A small segmentation model, trained from scratch.
Training: 14900 steps, batches of 256, held-out accuracy 95%.
Data: trained on analogue clock faces, 78.2 epochs.
Rows from block 2 of a small segmentation model, named by matrix and row number. Rows with one number belong to one channel. Each number is 128 + 32 x the weight over its row's rms, rounded and kept within 0 to 255. All counts start at 0. Numbers have three digits each.
After each channel's rows are labels from the 100 images, of 14848, where the channel reaches its highest value: "strongest on" is what is common among them; "peak at" is the part of the image that holds the peak. Only what is clearly more common there than usual is listed. The data: analogue clock faces. In brackets: how many of the 100.
# convs0: first 3x3 conv, stride 2 (model.blocks.2.convs.0.weight, 240x160x3x3, each kernel summed), inputs 0-159
# convs1: second 3x3 conv (model.blocks.2.convs.1.weight, 240x240x3x3, transposed, each kernel summed), outputs 0-119

convs0.151:119118150137119079081119172157158114088188156152074090136071156135148195110118111183141111079139137124086139133123117139121076113155141102100141107129111111096158107125115107108119156182157154086067159105173170094150129083066155063140065212133138109132128133084153118095148087073118083117121147217161132083070074094116165132115191140137159109096065136149068140144148098130127168069157160148129124097114134096103144118102096155135095134161141122129146100074131206105139119151124109
convs1.151:126117093130155107145130152142040112195102157140093065101089127122112173109090167098154129135096149081092118186070144079098108152114138084119129091098170118094077146033178173122125143161109071069127118106111121106084102147149120108075131174136135129080113170127150165102112186120110096162134155157149106151093073167129134072147125148132148154127084111125107116
strongest on: dots (51)
peak at: top left (62); bottom right (34)

convs0.62:101131135081129151144131046230100135085157137136156178072144088141137098154142169175177117069154097180093109155151117072119173152138099134137142135115144135091111151148167150127067131164157127145181123091193109120142169105142166162153130110193129146147118093124160115108129166104133105105108116112088159165130159099144105095113135111142169091168129124106140144101139136155135148142117121148187117138096108075166115129029153087137084117197094164145140124126099113089126135241179142
convs1.62:179065147149085096166105088119082083140154159095080109149117098201138154095158118127118085104124184108109140134120179112140060092102093100125163133158031143123120205155141105126093116044161153107140115064080118106116119083109078135129122099059140140133113121182101131114100135105095112150130110239145160074105138087193134115136195148148109104133156131146120098
strongest on: minute hand past 8 (61); minutes: 40 to 44 (61)
peak at: middle left (48); centre (40)

convs0.68:188118063178097164148160072174146161136112089081109153095085172081142105149148119151142088095087144121159141155145120084103100183140157155094129134128139112143107103103054160136142132115149093078081137077108187126089148150104067125134244139133136150113145074159084147158138123076057126163162094091167125113111131097142123083107123111149115161066103090145135157079090091076119104132110156122102134102122154100069106144127126101182105114095095170120114103161144108162108126098192132
convs1.68:174144109178103134124110107111103064085122105110086101071109097152133109110112067082098084084135099154119171137118161113162102120068151147103150145106100185128152182116051095110077144093153149122142129050096138119075104118159122124108125141169170113147059095097052112115125154093087067105079117127081164117074100119171124097096124062126060095121073136174161139
strongest on: dark face (60)
peak at: middle left (40)

convs0.102:143080164102135086155120125169184130079090114155129133084132086108141074125134132087200128144078144171080061131152113113096140162121137150098110125158138153121157103093109128152143133121136126185130126094167113058055098133133155129144125121106188127095104137125125100084088112093164125113137155071146188125129172065176159128125119145129120098185083043114135075107163140159112160136106077140131120253120142104146132148098153088202074150117139121146104089135104083136098123146153092
convs1.102:134143111111089167154079134124144137163118118167124130050092095108110055119102079156111112141122124083089124138107093043121176169132100157129091064182093127109093154066101089125126082120096112102075147119127145153138088090137058140114121131089160178144147101122094127053163118163089071160084090188152151120121052132133138152107145105132122162160162114158168179
strongest on: dark face (60)
peak at: middle right (95)

convs0.9:163137094042086127087139127109048116151100116166090117142138166155100144124159095124094117136117097123112052123139112115150162119193140199093103163081126100145130150133104088157129123095147154095148106107139110056133126122112200131145129128128069140132084102091140139134142144119080088075161178116118147140142173126151054143103135063100157113112216095139147136098156125071125169139121053083147084195177135110127128156138143144146116128089100128129124146150076063191075146148122123
convs1.9:183092111101153111146099129156121118178174117100089116153083106072205158178109109047117126106068149045089088104134164170086135150154144139139107152181169166164127178131118093152142161163138118136124174134111165118127166102130165176171139124181134093163110150137164109199121089086162127154083135107148086097131092141117098141107158159158110175133089166122080109
strongest on: dots (53)
peak at: middle left (42); bottom left (28)

convs0.117:144120140114118131075017102122135123140102158092120088091090166181112085151110134136107094039126124144112159156134172151143145174138101117106112139144127146168115174095103068181065105139163119112083133127109126124158152122124147155056122125155090155132136151089072092114115082090112116161021121122146112152050025080130164151133169133155131175146127095134137171176111089194129153114114144119119103164115133119087111117135088103132101147123172145081150126140172140099127092109119156
convs1.117:075147113161173161107120102096169171137137089150137136170167121133038157128151203160067163093172170153141144057157167175107155119109129123125160189110169142078134165000146150145089102091167115152140113092144136113145128160133194093154131161175135128103146172077111135115137161140162134126132107055162108145068118179130101140153101131153093058155172122132084110
strongest on: hour 9 (25)
peak at: centre (76)

convs0.153:144115161113064084102161065100134031025093139126101113122054138132183064141101114088131185098119109135106046133124081096128158103110099117089153118047095115141135138089130137156118182116133121145095174147136086026105116098136086126128141116101150163115111157097078079127063145088127112115135103116125126112141120135124158145176139108091111132135045134119152115125136143140139170112117139137121076113139089117147101157058113090135133113142139103086135150079145114098110132166104088
convs1.153:141166093144153117176155084126118162117119125162092132101124132175128148159144150165134121141144163168137121171145068122143141066188165159155125173125010187182171174133122149158186140162116102163130149174149153114116119115118130145129134162007155149137121121171047111159150072164133136141106123141138188119134143153148171164158137160152109075174128123126128166
strongest on: hour 5 (28)
peak at: centre (72)

convs0.187:199106104094126110144117084074104115116113146122128120131070104124118069124112094080083127121069128140106054154154147092093121158187090097095128062123147092143155080127089140193120155081105113076120193147082148078197109140092103186123181147138111120107141107138056106179063160116089127154167081108083120111083181107083102156112137098103091080115109105133126127099104107101173143098125150113117103179162131137113118135102122103149121081146101093143131103120107085124126149151140040
convs1.187:106135146158166131128076166150092143159125112143110148112100130084148139136112123129149141152145104157113109063140029148106108077170070166088136095167105133177142152127062131137175170102164157164149079187136178135093172163117118125121135105045122167150129153152097122062117062125132110124089112119066112083116101149085139129154131132141072123150085093092118122
strongest on: second hand (77)
peak at: centre (52)

convs0.148:149146118090084184094139098157091088060167078128070166137084135141128088124111068128131135070140149132124176121149105101139135081147125117123104136083140107104151112109167116089113141181143124148139194170128072105105118145102129146129202114125174133156137094063131110099202180099122103115105118128126103024114142092119120188154166099089107094147160090113054156063127129148110196121093088140137113148105188102122123158066103109158166121146100128129156096171105138169102164123111158
convs1.148:097102100153142141143140146076074167150076152129143112111132141184121087151099106156137130076122204125139123121092101163160109110099220136138145092170102096144135229070129102158119161123144200135130124094135180108131132083141127151147096164127131139181083117190120154105131111167174133188160127113143104135101130134203130108162083173166172063096157132097128119
strongest on: hour 11 (26)
peak at: centre (66); bottom centre (32)

convs0.86:094124119147110110083159106106097232111114165149134152141074120095131121188103060120150119067119139154119080106107137090129106110153135113134194112167095121098089161146146077144115143091118102182126139100074114153127082101129141107136185101127197090094124148064066099149151091118132144107169148153126101111128131091122140108127128159145126135155103139121110105104162097154086152108114058169079121181120121105083078148108112128178124073032099107123103143057108038119115143098098141
convs1.86:129164109037122114132122150087154104078167101151155061212115106174125110151142096099139122109106107142184083162158164130146106106084086150155131108085115161112131144146183105102112091149185191130154140117068125122141091126152146108119118149132136141165112102109134099061224128134191148073137095095144151131100075150161110125113195161171161144137153131142138178
strongest on: square case (62)
peak at: centre (52); bottom right (41)

convs0.146:125124128067185117126077108156159170103101154102086166105142158191093137147102175101177154145115135132097123113151089072115099108154103059160121071156065098152145120125091138091138157119159117165209134096125042080142109134116151086105091133139108131091124126091122092138113160130098088080099149103081099104095130116176129119088122049130108094128137123146121138108151125157106081095128116155087154123094125118137096133148162089142110147071067083153137157071129129104067047207106142
convs1.146:107101183171136100138139141188085109137143078117072198077104143131067111094108149093146176128152127083127107108129214130149091201171139101160119101105079146155116129039108120146101126133171188167093096074143129157107115055167107144171136108139116112113142088149138163142137116079124110096162141080161088156109155104196131148099135115067140140179156134158075106
strongest on: dots (51)
peak at: bottom left (75)

convs0.181:131099130078084141113116108158109142110107110127104144088115170185121041171091134111021161100171191080118097120095150154152154112222119085141143127094143135105056083147130125092123100147114138077127099139111200081147133149177124077112141079139120074111134135147086037100143086112104150098137064137151142132112089115116099142119143130145118147086122113128099136113096137115122104128107148108128146174123154158165140093079101123122111081199164066083121142099115107120123107062102114
convs1.181:097123108079136144131101138096191122176170195148148130152116152160110114139109114160127115093087084089140106100105072108147118120105083147094160108106165086106137172073173089173120088123107082106149111148129132129135171149173161118155162122124000135135179140141098108080167146103079138190145141072144138137136091180115190139143130181122114130102106102133130183
strongest on: hour 7 (41)
peak at: centre (50); bottom centre (44)

convs0.159:165129152092103165101099185130103125136097081124115081133089084142103056123135093142140095098131109094166134078075171146179117158164171091145080154067105069105072135130127077119149101121148113101166158145089160169172117140147128129126148090150090095103130091108137137106231166172143130097145113123115105032104148170100105123116069184126165081162112141137158109097112152117128136160121098094106127083158161168138157161109132066125114067162088074112138115121090150113093152081089123
convs1.159:081079086127109093081116120101114121142112155115169100132104136200124122121101120116124086114168066123141182138125146146182164107120149140090115097117154106080111129146132104139061096120105131024083152038145068077091158079115131177106099117209047111120145130149037085158167099152109116107112141066102150107140129104216121124118162110134196129068096119106116130
strongest on: hour 6 (40)
peak at: bottom centre (55); centre (29)

convs0.65:151112100103173174116121141145147060092109153129124123116125073110109106160134041068143119126101137118152109140144099141092144146124158120064096107102115160082153143163129109173145099118119146118060118111092146060115084110127115149156085140124125134108118119134126151137121151142182152145095146141176123136106148099120150162202054137112168133040153135140155137048150105126120174104180099041120117065118150118091135068068102167122154118142114154181133160146028110087111128127143177
convs1.65:122204115116127120122124154126114124178112082096046116114130090152112132140106137132115092140125143140135159134096083122090113150136169104154070143146130118119146160098078179126087132149151088106157172132154165161097115153120133057133138117130173128113159134057115029148096105056092059173165125145130138092122115131127118134160125159128130120154112081140119119
strongest on: hour 3 (29)
peak at: middle right (28)

convs0.235:118126095153147121087133112060100170131133113133125119111166092195177085145113136118057106124065115134142076173072139115107139115129100124140133178107117112082099085105110113114081116096072092174134100151125143075059145083176141112108084081141158075085109135117106110118144082159118118122152143118177121114131149110164134184120099116115096145123148189203129118075160155134071138116124137136090085138094157158135133071094173157105077094173113087128142160074074082107071200157099132
convs1.235:112102133108072142172072173147171164128072104100177183150131158171146107153162110116110078100181121159085195116104093151189135157124101099098092157103099122074116173189151162102081108076110099087143146096171072128188167136091117130097128068144051127100141135091080168123162154152108078166079190091164153128170106125154158128151136183170166133121144126172089109
strongest on: hour 3 (31); hour 2 (28)
peak at: middle right (53); centre (45)

convs0.122:127149099125075140106100137149098111114125113105119059158145157124145096147121112147112090116092158060101103090137192088103137137109099160134153145160150079157108126110155154081040037147062112107108122124149165134115098113092174112110125109128139100053126107165086137155170121143167046123176110109116126118147208168126127029122112139074097120135100147082094109121133095146126171124138147133180124108129109143111120109100130101128139107190095058119158171105130052159086130137093089
convs1.122:130069141088133074132161093162100121135156127186115157172108101207107094161104132136089163180135098090179162120127107132156109123131089160077159156166140092101071163111173138135095115089102116082153128124125138182160133122169145172186139122154078125128151099212026181119176129184134167179118108134160130163175133113217171159154215127138160164208108096142106169
strongest on: hour 1 (31)
peak at: centre (65)

convs0.212:148110083147125102109141160118086098090108033089066166102129123148118121135147112127055153140102157058133095151124117136138136087145151038123138150027134116117121076062102097141107110136067154163093109082062131145130105153148099078151160149116130103149136134137081055145112138107101134122152147130137129118134124139101135220141175043114097125128118106109149132122143082097100123131135153141099172133114131105162058112059161098181144081156185147117125143138125118122141162105087117
convs1.212:090186115160098123061125103183117129105145102128157167187160160188118141112152117089159110116091152136144209084121120114155088138096076138123102146129135135135160178062128129150129090133122167151158160165115168211127136152173157085163135120126047118131068134126131146150168156138133096175141152039131119146109105150138084146130040156090190130074140134122168126
strongest on: minute hand past 6 (29); minutes: 30 to 34 (29); hour 11 (27); hour 5 (26)
peak at: centre (90)

convs0.135:172138108158083111116079062164083120132129156134124158074162123135109111138103132133136130000138132116143114147149155087108153122147092138127103155134127161111123107101165140174017150158166108176158181153149155079119149128113135123141162085145133166131135165106096130092146200147152086128048113118115145137151068080114146151154135123112151164153170159159102157088147146170142204135146147088144122136106132094126139156070101121141124133187144158130177150142125108127110156196154140
convs1.135:101087173119088098200094130134132114123094122108131123138142109246100133144133163129113084052087169107086152142109102072185119108065129115130153106064083132135114217080149122114081088078122137079104108074123045094154136036129111103119114125073131112115171137144075111136123110128113128168105127147165135089078107133185138114141142119151130148118115115156113154
strongest on: minute hand past 11 (57); minutes: 55 to 59 (57); four ticks (52)
peak at: centre (53); top centre (31)

convs0.123:132127096098147068094144108147081128094106155144109092087152030088175120137113129151108063076074095128104119166159145103115109118056122093122170148138113158105113156130143141109078120119084143139102129139171083084043116099156193139115158158108156069095080086157186145141154053110137084107182094134149100139121175124148148086106105111159119132132112147168110164119137148112140065123117101165113134129122124068136138129068175177175167174135118101142084116135138061120073163141116137
convs1.123:133086142099052065132101132111123117067111138155086082103088143099106127117117115096187072117156145159116109099084138129173078109083063119090131092112075091068125169157102098123077085120113121160127097047205112110165120067161135123138115113152102106176134108138121153135148123146139137080134151141168091104150091089173136166189168088139098117111071111103102144
strongest on: minute hand past 2 (29); minutes: 10 to 14 (29)
peak at: centre (59)

convs0.74:128099134134146186130110091029136104075091149157119189139135164118143081133068168104044122069001105143118091172141143130156108144085136113110115075130120120086128131125128124123117132164062141139085095108086142094093146075103146173100124123144147085040076163146115138150105112123150098165151165160152110149174146145147127060073141119131124135122134116168070172112101124109108155132147153120120118134139100121114105149112124121079119164179151099117119158107148104106159194180113146
convs1.74:161105183110112137131089167141143100134124076116115149156118164125091103121163217094141108091114124150076172104124058142169060093120048110132131140146082109159121134167160148163041063107162095117091100096140087108113134129181171143126159135138032104105153121125085093143133148151117166065140157122077163110162119129175161154130127118156071168127157092121113122
strongest on: hour 1 (37)
peak at: centre (67); middle right (32)

convs0.92:131139122143119116103139059081068117154150106076098141143144059105127074107100165125090112077101102153115095102132124131149082116157122046091103074164115082139073079105120087099104068077163123149143106108077136097126114077110105092106147110129177126141119075162098115090123120142142096191133077080127099124164131168095121065128127102116119089120093098170119074093162132102094127169103131105050096129166137135150150169115143088133093077075113054122109169111083114115121115125076167
convs1.92:113131165206182144124135126119108154109077140191156138137137135167142163179201121156123130081132121136130152120074205162155137069214063122139129141165137195186136128140138177102175093114173145188123138114159124095144150079179136125218114140206116134165169162178151122147125100113116165122108108091100140215042106132103152136142149064154104135173138122123133146
strongest on: hour 8 (26)
peak at: middle left (45)

convs0.39:149125119094093084066123053097124075126136120098079128155086120128131110149083147111145083112058079109142106130150117121151090095070104102103135070103144168089132088077150085138110095128103111173099128099118176085128163083144073071116133101130115100124100122139093136150126102154116080144136103099140094166155182151119135086114106079038111143037048117184143133169123097096108119107112168128125092094160069102118116105140153138139102098126145082135132153133098038121100082124115093
convs1.39:197095145168102107132110075153095089112103072167103098150122091205114120155114092114092128124165183076093167110112118123145125099186129150131160120117132101154114211064136136136102040054129143101166165116077146147061130155125123106108128137120037126103158097122067098187066136155136091160115116114146151108053129096180134182150169098117117092139144122131162137
strongest on: hour 6 (27)
peak at: centre (83)

convs0.76:118130155053139177083108096129119095157128129110110179113154091126186048123151198102089073056115140110150138119124134114142103131128121112110138084060128164074143070111102083102105028090128151101112103132142158090139157079095134097078183077120181113112113136134131092092166093125106101116083153081144129112181086152088151095116114171149124117088062105113091167089108137135125123142087110089100144164102132126095113107122084075118152112156168071121181110156149122125158158172106119
convs1.76:121103143144124075167098096155124103138157160099153103105135113179086133107091203124122159106162115124095183157100101114164105125112132146147132094123141146138089176082148112125072078071154127112112100091129112095154144110148153141142112123187069094083125122138130108053134212152065128102176125130073152147094090106211157122126104044124093139167095103113133133
strongest on: hour 1 (32); hour 2 (25)
peak at: middle right (58); centre (38)

convs0.22:112118167080092116070156076056125151129176067106085133178162139163136092144118137108106126087177123113060098097088117147119092096139121074120083132158137113123140155138107094098129147137118113128053141113063127146169107129103142089095148096143155133166095124090122162137168198120075093142150140144133153097115161077122131108130103070122127100135125145147080146086121165060099138166055102146079137097093141112141168173106127128095083114112140086063152103206126157125152164045086125
convs1.22:119119079127127168163176144110131153143060117151115168133093160064126071140101107107119157151086086093121101104121145094173129094166165110152108144157167085150132140101181093113113179106163168098122095130145163171093146147167090152096042105181123104183126112163153089121134088130137177152119138091113113159129103140134114117176135094081093108137127088057114157
strongest on: square case (77)
peak at: bottom left (65); middle right (29)

convs0.222:151129126136128124124146081117130097142112162118104068101206103170116110133078181145138143103131118105123076126049128104151197119106143158097131140122113120130140103092150165102126112146130129157134094105152078116147136139131131160136102137160104150140120118100143124036099106129129126146182151120187127103126232221182095104114080163099132137068098151169135109132157151168070153134121163033144105123100156145118095150095076140141111109168100069113120128090078130068118199180133108
convs1.222:131104140133163181117111075142186134124178166144129112189140117009135083115173147119094106047166119109157145112123091162155172104094072152087156159126119156106099133179171101136135153069149099166131105156160152129106083158158128130155131096139120152123132168172084060127000117146118089126077128143142098126099073091149136172164118134149190112148098161123172187
strongest on: second hand (100)
peak at: centre (78)

convs0.116:033136118147147117071120131111120163031133123112098145099159149182158106105115175192158147103140125132082134180020138129144193164152141153124145168138126093129134098115131123095093139107091118165125128120138104119108117159117145080116107095105122163158126123119117110106147018117139140104069096116136160168094103084153127201126105098150161156142103137083164114127166137125125207148136103126107134159067197070104142067109104126161134088136147172074127111127128162117108135160102117
convs1.116:117124119182146111149149140099156191159141148147103109161110104171090125120130165153119075068077136121096144095108133165138126085070157127157099120151066142142131153073115121097151123115124150123094101093170114114153150079154178143178090092069152099211109151121125093105165135067164139144145113106183145117099121115126157127091132100169129130167149174136153153
strongest on: minute hand past 3 (25); minute hand past 9 (25); minutes: 15 to 19 (25); minutes: 45 to 49 (25)
peak at: centre (34)